config.yaml
noise_aug: 0.01
hop_length: 320
spec_augment: false
one_sided: true
adamw_lr_other_params: 0.0021
batch_size: 384
epochs: 125.3
decay_fraction: 0.2
Rows from block 4, named by matrix and row number. Rows with one number belong to one channel. Each number is 128 + 32 x the weight over its row's rms, rounded and kept within 0 to 255. All counts start at 0. After the name is the row's rms in percent of the matrix's.
# convs0: first 3x3 conv (model.blocks.4.convs.0.weight, 160x160x3x3), inputs 20-29, a 3x3 kernel for each
# convs1: second 3x3 conv (model.blocks.4.convs.1.weight, 160x160x3x3, transposed), outputs 20-29, a 3x3 kernel for each
convs0.30 096 [139  76 119 125 134 129 116 101 149  98 125 124  94 144 114  95 151 118 166 152  99 130 122 146 139 149 117 168 191 179  98  90  78  93 114  84 140 107 137  99  94 112 112 109 138 120 114 214  67 109 114  87 150  98 133 175 149 116 145  81  99 113 127 139 122 142 178  95 128 171  86 101 176  74  84 134 114 116 139 122 157  93  79 105 149 158  85 161 128 130]
convs1.30 104 [169  84  92  64 127 108 155 159 110  87  93  90 122 183 129 144  80 189 131  73 154 125 182 130 133 167 154  80 112 102 158 167 108 115 131 157 120 156 110 123 139 104 153 114  91 159  84 179 166  97 198 119 125 104 155  98 158 136 158  91 133 140 177  91 111 190 120 131 129 116  84 102 143 196 111 108 116 116 124 167 126 171 140 224  73 156 157 121 106 146]
convs0.31 090 [188 128  61  80 129 137 178  52  97 156 162 104  92 167 120 186 142  99  92 151  89 144  80 140 104  87 136 146 124  78 102  70 132 159 107 103 112 107 142  99 142 127 155  98 128  93 137 166  82 107 131 169 132 100 142 103 143  98 139 114 123 159 108 139 159 121 121 114 114 110 129 121  99 170 116 133 121 136 120 124 138 102 118 123 118 139 166 112 137 158]
convs1.31 095 [ 99  90 180 138 109 152 157 126 133 109 134 216 163 149 154  83 173 134 148 143 102 182  97 125 120 146 101  95 126 135 101 153 115 202  84 100 195 158 160 132 102 106 118 172 152 156 109 124 136 136 107 132 122 147 170 117 121 137 148 152  51 112 168 121 157 179 167 157 114 134  89 108  93 155 100 145 123 129 140 153 108 162 104  79  67 139 129 122 114 144]
convs0.32 101 [157 115  88 165 131  98 154 155  86 147 148 182 142 157 156  36 147 130 134 131  98 105 128 120 113 176 133 124 213 151 186  88 173 131  99  82  77 116 116 126  74 147 201 129  90 100  60 143 117  80  71  69 164 105  98 104 109 136 140 158 129 141 150  99 140 138 163 124 163 167 136 135 187  91  81  74 167 184 179 110 142  93 160 162 134 138 145 155  44 100]
convs1.32 095 [118 158 159 113 120  98 139 167  96 177  82  81 115 149 162 107 186  95 106 166  97 213  50 100 110 124 137 137  68 156 168  67 107 115 198 108 175  82 120 123 112 112 186  65 124 129 145 117 166 142 127 102 145  97  66 141  78 170 129 120 190 129 128 137 120 185  89 117  83 178 130 176 127 140 180 140 153  91 107 144 111 138 164 103 100 110 135 130 102  79]
convs0.33 116 [134 117 154 179 143 147 132 105  89 129 176 124  92 120  96 186 119 124 138 162  83  93 112 149 174 114 143  98 121  53 137 121 190 130  98 146 157 114 177 153  58 148 149 198 101 134 105  64 117 120  79 107  91 155 145 177 113 109 128  97 128  80 168 119 134 101  62 120 165 117 152 113  86 180  92 184  93 131 131  89 184  96 180 121 110 155 136 153 130 131]
convs1.33 105 [156 115 216 158 104  97 116 138 112 128 160 133 168 121  57  54 150 164 144  87 138 175 110 135  88 172 167  92  92 115 131 120 102 131 164 136 117 114 156  87 141 112 127  94 116 140  63 139 174 130  82 117 118 129 157 126  96  83 156 152 143 107 116  88 162 166 165 115  90 131  83 154 155 111  47 101 172 138 214 132  90 126 108 137  75 123  80 158 133 155]
convs0.34 097 [145 108 167 114 104 131 163 137 136 169 154 118  76 107 177 112 137  56 139  64 120  94 169 140  82 120 124 104  94  83 122 178 148  93 106 109 125 110 167 110 160 102 167 140 150 114 168 107 141 132 116  97 161 108 143 149 100 104 139  82 103 147 123 106 136 141 111 100 109 126 162 139 122  93 160 129 122 128 133 134 113 121  91 166 133 146  74 158 164 114]
convs1.34 098 [116 140  79 110 126 189 124 169  91 111 135  63 107 106 115 137  87 139 123 144 136 103 121 144 159 113 136 106  92 117 125  59 119 118 100 103 128 107  98 143 158 100 121 151 129 138 135 101 137 107 152 106 137 132 145 147  98  53  55 128 129 175 136  98 143  71 128  98 146 135 110  95  62 119 118 135  97  97 149 147  60 136  83  67  98 133  86  99 153 146]
convs0.35 094 [118 133 169 140  92 143 119 137 141  87 181 113 104 127 171 111 101 104 134 130 141 126 146 167 145  93  86 107 118  63 148  73  98  40 139 143  98 118 111 114 124  85 137 124 156 178 135  88  76 168 118 110 113 126 138 151  93  83  69 132 101 137 166  64  99 167 138 143 180 106 124 149 111 120 189 135 112 109 124 112 101 203 141 116 151 121 102 148 131 130]
convs1.35 095 [154 104  81  97 112 136 113 119 124 154 111  76  99 172 145 134 142 115 110 147 128 115 151 130 148 165  58  94 115 180  91 138 126  97  80 109  99 146 156 134 152 110 107 142 172 228 123  73 131  83  84  92 168 115  80 176 153 175 163  72 170  89 101  74  94 120 141 115 113 127 160 134 149 144 120 151 142 123  92 103 163 146 102 162 105 169 127 103 111 168]
convs0.36 103 [146  66 144 122 124 141 154 120  37 163 130 156 117 159  96  89 145  77 119  96  98 109 192 150 128 133 133 115 172  79 130 180 117  84 133  79 123 130  76 128 128  86 104 103 149  76  86 117  92 122 149 107  81  76  88  90 157 111 124 160 116 220 109  63 156 119 116  88 136 210 103 109  81 126 153 163 140 156 134 147 157  87 141  80 164 151 140 198  78 168]
convs1.36 102 [ 67 161 132 168 133 157 136 129 107  77  95 130 116 255 118 223 128 112  91 191  94 139 115 129 122 121  48 121 101 171 138 144 110  80 159 156 176 128 120 125 148 126 177 123 144  93 184 153 147 149 117  97 197 100 183 208  98 188  79  87  97 106 145  84 177 141 120 129 122 104  98 137 144 196 168 160 110 137 123 114 139 132  98 132 133 163 163 113 147 149]
convs0.37 108 [108 119 115 160 154 157 129 134 143  86 191 155 109 107 127 131 178 128 122  99  63 180 163 132 113 155 123 101 191 131 113 118  75 121 124 186 146 137  74  91  84 172 116 116 119 170 125 174 144  77 147 101 142  98 183  82  91 125 163 187  98 143 133 135 129 105 105 189 182  91 162  97  75 139 110 136 128 117 172 143 176  83  42 155 157 148 126 131 127 126]
convs1.37 105 [143  96  97 157 193 165 115  65 155  85 114 137 123 143  94 119 142 161  73  91 126 101 151 154 129 134  95 135 138 106  64 130  82 129 130 180 115 129  86  79 156 117 114 104 135 127 138 155 134 140 136  82  87 136 162 124 147 128 146 109 175 140 144 157 116 122 150 125 132  97 142 110 124  80  79 186  93 127 107 159 109 180  90 137  87 126 177 146 134  85]
convs0.38 109 [109 135 175 137 175 127 120 115  93 121 206 145  95 111 134 156 117 123  99 152 190 175 148 134 104 140 120 188 106  44 204 135 122  55 125 156  90 145 144 149 143 114 108 126 136 140 158 109 125 163 135 103  95 191 101 149 103 161 161 156 101  96 182 184 109 109 126 177 111 144 109 181 101 145 130 104 163 225 148  88  67 119 192 174 138 104  94 133  99 123]
convs1.38 108 [136 139 133 108 152  97 145 119 143 150 182 106 119  79 196 140 144 111  99 112 166 160  80  81  95 152 128 192 128  97  77 166 156 121 121 139 159  95 142 110  81 149 139 143 125 171 136 106 118 134 134 121 124  88  64 167 108 142  97 132 153 140 138 149 186  94 100 105 146 105 152 142 157 116 206 125 118 116 173 191 121 159 127 117 112 121  78 135  86 212]
convs0.39 097 [146 159  74  99 112 147 124 108 164  44 110 114 177 141 122 202 132  93 151 140 181 152 116 177 204 221 103 174 148  87 135  85 160  88  89  89  71 140  97 137 132 145 200 108  79 155 106 123 141 146 114 116 144 175 129 145 128 152 120  86  97 101 197 147 154 134 142  42 149 105 162 116 151 134 131 112 150 158 104 145  79 183 109 136  52  86 148 109 186 115]
convs1.39 101 [120 123 156 123 115 140  93 110 196 115 111 146 157 111 116 108  76 141 207 111 150 132 110 122  61 120 167 137 154  47  95 164 139 153 114 106  95 165 112 114 126 120 131 127 111 190  41 131 132 122 168 128 106  87 187 105 133 136 104 138 101 151 143 135  80 163 126 157 126  93 215  75 122 162  57  87 101  99 123 144 181 117 128 153 112 105 142  86 133 112]
convs0.40 106 [199 172 140  67  92 131 162 157 107 101 111 168  96 122 133 147 154 119 157 103 128 123 174 150 137 115 166 160  66 143  87 111 113 180 106 195 131 112 130  95 120 133 143  99 172  84 179 125 151  78 117 148  97 126 104 164 144 146 103 122 110 127 117 146  85  76 146 136 136  56  60 137 122  83 131 140 103 131 149 116  81 131 184  80  93  92 125 147 135 136]
convs1.40 104 [206 118 126 104  85 121 109 179 162  84 129  83 129  97 143 139 135 149 125  77 102 133 113  82 128 104  96  76 159 138 164  84 170 129 112 167  90 102 145 158 142 142 140 132  95 136 144 100 167 136  90  88  92 167 122 192  74 170  89 153 154 147  96 146 138  73 183  70 158  80 140 125 127  94 129  84 165 104 157  92 141  99 173 125 106 101 138 116 142 113]
convs0.41 101 [ 96 130 167 176  64 131 147 163 104 150 127 189  83 153 119  83 108 116 161 125 155 129 151 196 111 146  58 129 133 167 131 140 169  72 172 114  52 153 126  85 180 125 161 110 137 113 108 131 142 173 117 136 115 128 141 168 170 116 133 140 110 134 103 120 133 154 141  99 203  92 122 137 119  96 160  94 125 138 102 147 128 187 121  92 121  97 179 107 131 146]
convs1.41 099 [168 116 159 126 142 107  75 173 119 140 130  82 114 133 106 186  90 136 116 133 156  89 167 116 116 159 123 153 114  78 115 114  76 174 127 174  51 154  69  93 134 107 116 132 115 108  80 172  92 123 156  66 167  75  63 160  82 142 109 108 215 146 126 148 107 135 155 122 108 106  90 156 155 151 106  85  97 154 140 126  90  87 117 158 144 135 123 159 147 100]
convs0.42 109 [117 182 118 130  92 129 117 107  91 186 109 132  55 154 155  87 115 104 168 129 130 140 153 103 106 111 114  93  63 152 145 167 104  66 158  70 114 147  65 141 102 141 127 103 146 135  91 126 169 125 105 105  77 104 132 106 122 130 183 125 125 177 129 135  97 168 101  98 114 120 111 131 131 108  90 109 157 134 164 151 147 183 149 102  96 143  78 102 135 120]
convs1.42 106 [157 139 114 161 101 158  87 143 131 163 179  66  89 139 165 156 123 124 105  98 126  99 138 117  66  98  88 152 130 129  52  96 152 155 169 135  93 174 112 151  97  90 128 139  94 129 121 133 124 122 145 105 138 115 162 201 166 149 106  84 189 164 146 170 108 116  89 189 147 101 118 100 151 188 130 151 145 157  75  63 129 104  67 164 153 155 129  74 135 178]
convs0.43 103 [155  88  80  83  94 166  89 158 115  74 122 115  92 147 115 165  98 108 123 165 125  95 132 124 128 106 167  81 150  63 147 106 221 163 102 134 114 160 135 138  72  92  92 139 149 105 146  92 126 196 189 158  76  79 141 119 165 100 202 133 130 105  77 100  95  97 141 159 102 251  93 134 119 175 151 172 128 117 155 119 145  93 176 124 104 112 120 133 149 166]
convs1.43 093 [148 105 142 106 154 120 136 126 101 149 148 194  92 141 124 195 142 104 179 179  88 120 141 122 110 160 131 116 129  96 192  91  89  85 132 104 186  75 146 143 116 162  74 138 111 143  53  92 125 167 118 167 156 158 145 173 100 123 146 148 100  85  95  87 136 157 143 116 114 138 101 114  94 128 132 131 152 167  81 124  71 115 172 185 102 133  83 131 140 143]
convs0.44 106 [159 100 164  86 146  95 126 137 130 152 142  40 164 133 146 131 126 130 131 110 173 106 101 126 141 139 160  89 151  71 163 133 120 163 201 165 152  76 157 103 128 131  94 198  86  38 116  65 133 102 168 112 118 160 132 113 150  78  96 125 177 125 117 112 189 165 168 117 150 168 104 153 198 112 126 168 177 164  67 113 121  78 123 181 114  91 139 129 125 139]
convs1.44 104 [125 122 135 130 101 114 108 118 101  87 164 229 130 162 181 161 129 119  70  87 131 142 120  99  88 137 101 134  85 121 130 105 144  91 193 138 103 170  84 151 105 134 138 127 121 111 125 173 118  63 177 150 153  96 180 103 149 141 117 149 105 185 157 142 139 156 128  98 140 114 164  62 142 159 164 122 110  79 149 190 129 144 143 135 115 136 159 101 146 114]
convs0.45 109 [170 123 101 122 120  82  92 117 134 165  89  84 101 170 228  91 140 127 113 176 123 160 141 112 113 114 143 150 129 105 177  87  94 136  69 158 152  84 127 114 142 183 180 118  56 139  66 140 134 130 124 106 162 146 142 174 115 156 108 140 134 134 110  85 121 178 163 108  84  82 122 112 129 104 101 123 152  95 115 101 134 132 152 129  96 128 156  94  88  91]
convs1.45 104 [110 186 113 131  95  93 150 158 117 155 172  89 158  53 123 119 155 105 131 114  89  80 117  71 150  94 141 169  77 152  98  90 110 183 139  92 129 118 119 154 117  81 163  83 180 158  99 131 104 150 113 145 126 109 174 130 100 113 135 149 178 112 158 160 158 217  77 184 118 125 102 116 133 120 140 142 119 102 133 144 117 116 110 124  88 125  90 179 149 113]
convs0.46 090 [128 120  60 189 125 126 158  88 159 203 109 196 128  85 102 128 158 161 143 113 160 123 125 110 205 123  77  95  72 125 128 109 109 157 169 176 237 107  64 120  87 117 160 158  98  92 108 169 146 146  98  84  94 162 129  82 112  87 107 109 163 134 161  77 118 127 100 135 164 176 108 142 122 152 114 186  75 150 167  93 107 166  96  99 131 134 116  83 124 145]
convs1.46 093 [ 80 117 152 122 131 106 120 128 104 184  89 105 132 129 151 223 149 110 115 137  79 145 120 136 145 121 141 143  95  90 145 119  75  93 163 136 148 105 114 152 145 140 159 143 153 210 107 128 114  85 122 158 158 151 194 100 156 120 152  50 105 112 111 118  50 148 162 141 110  99 141  88 122 210 137 122  76  94 142 161 154  86 135  94 120 110 103 118 135 126]
convs0.47 094 [127 132 131 115 157 105  86 132  73 123  60 143 112  84 138 162 130 110  80 112 210  77 119 108 169 199 172 114  95 134 135 142  74 102  99 118 136  72 155 179 130 111  85  76 143 143 123 141 164 110  94 103  77 107  88 119 123 129 105 152 133 158 133 134  97 163  89 193 139  91 152  70 123 155 120 157 100 148  86 103 114 101 153 150 119 125 101 117 137 106]
convs1.47 096 [178 106  98 198 133 135 120 136 123  75  89 117 132  64 133 109 184 139 126 130 114 179 144  99 110 136 151  87 125 182 135  94 116 142 142 146 172  91  91 162 113 160  69 102 123  82 163  73 137 109 118 126  92  95 150 130 119 106 148 125 161 100 132  89 113 137 135  98 203 193 117 135 123 118 136 125 149 132  98 124  89 115 141 188 111 196  55  65 115  80]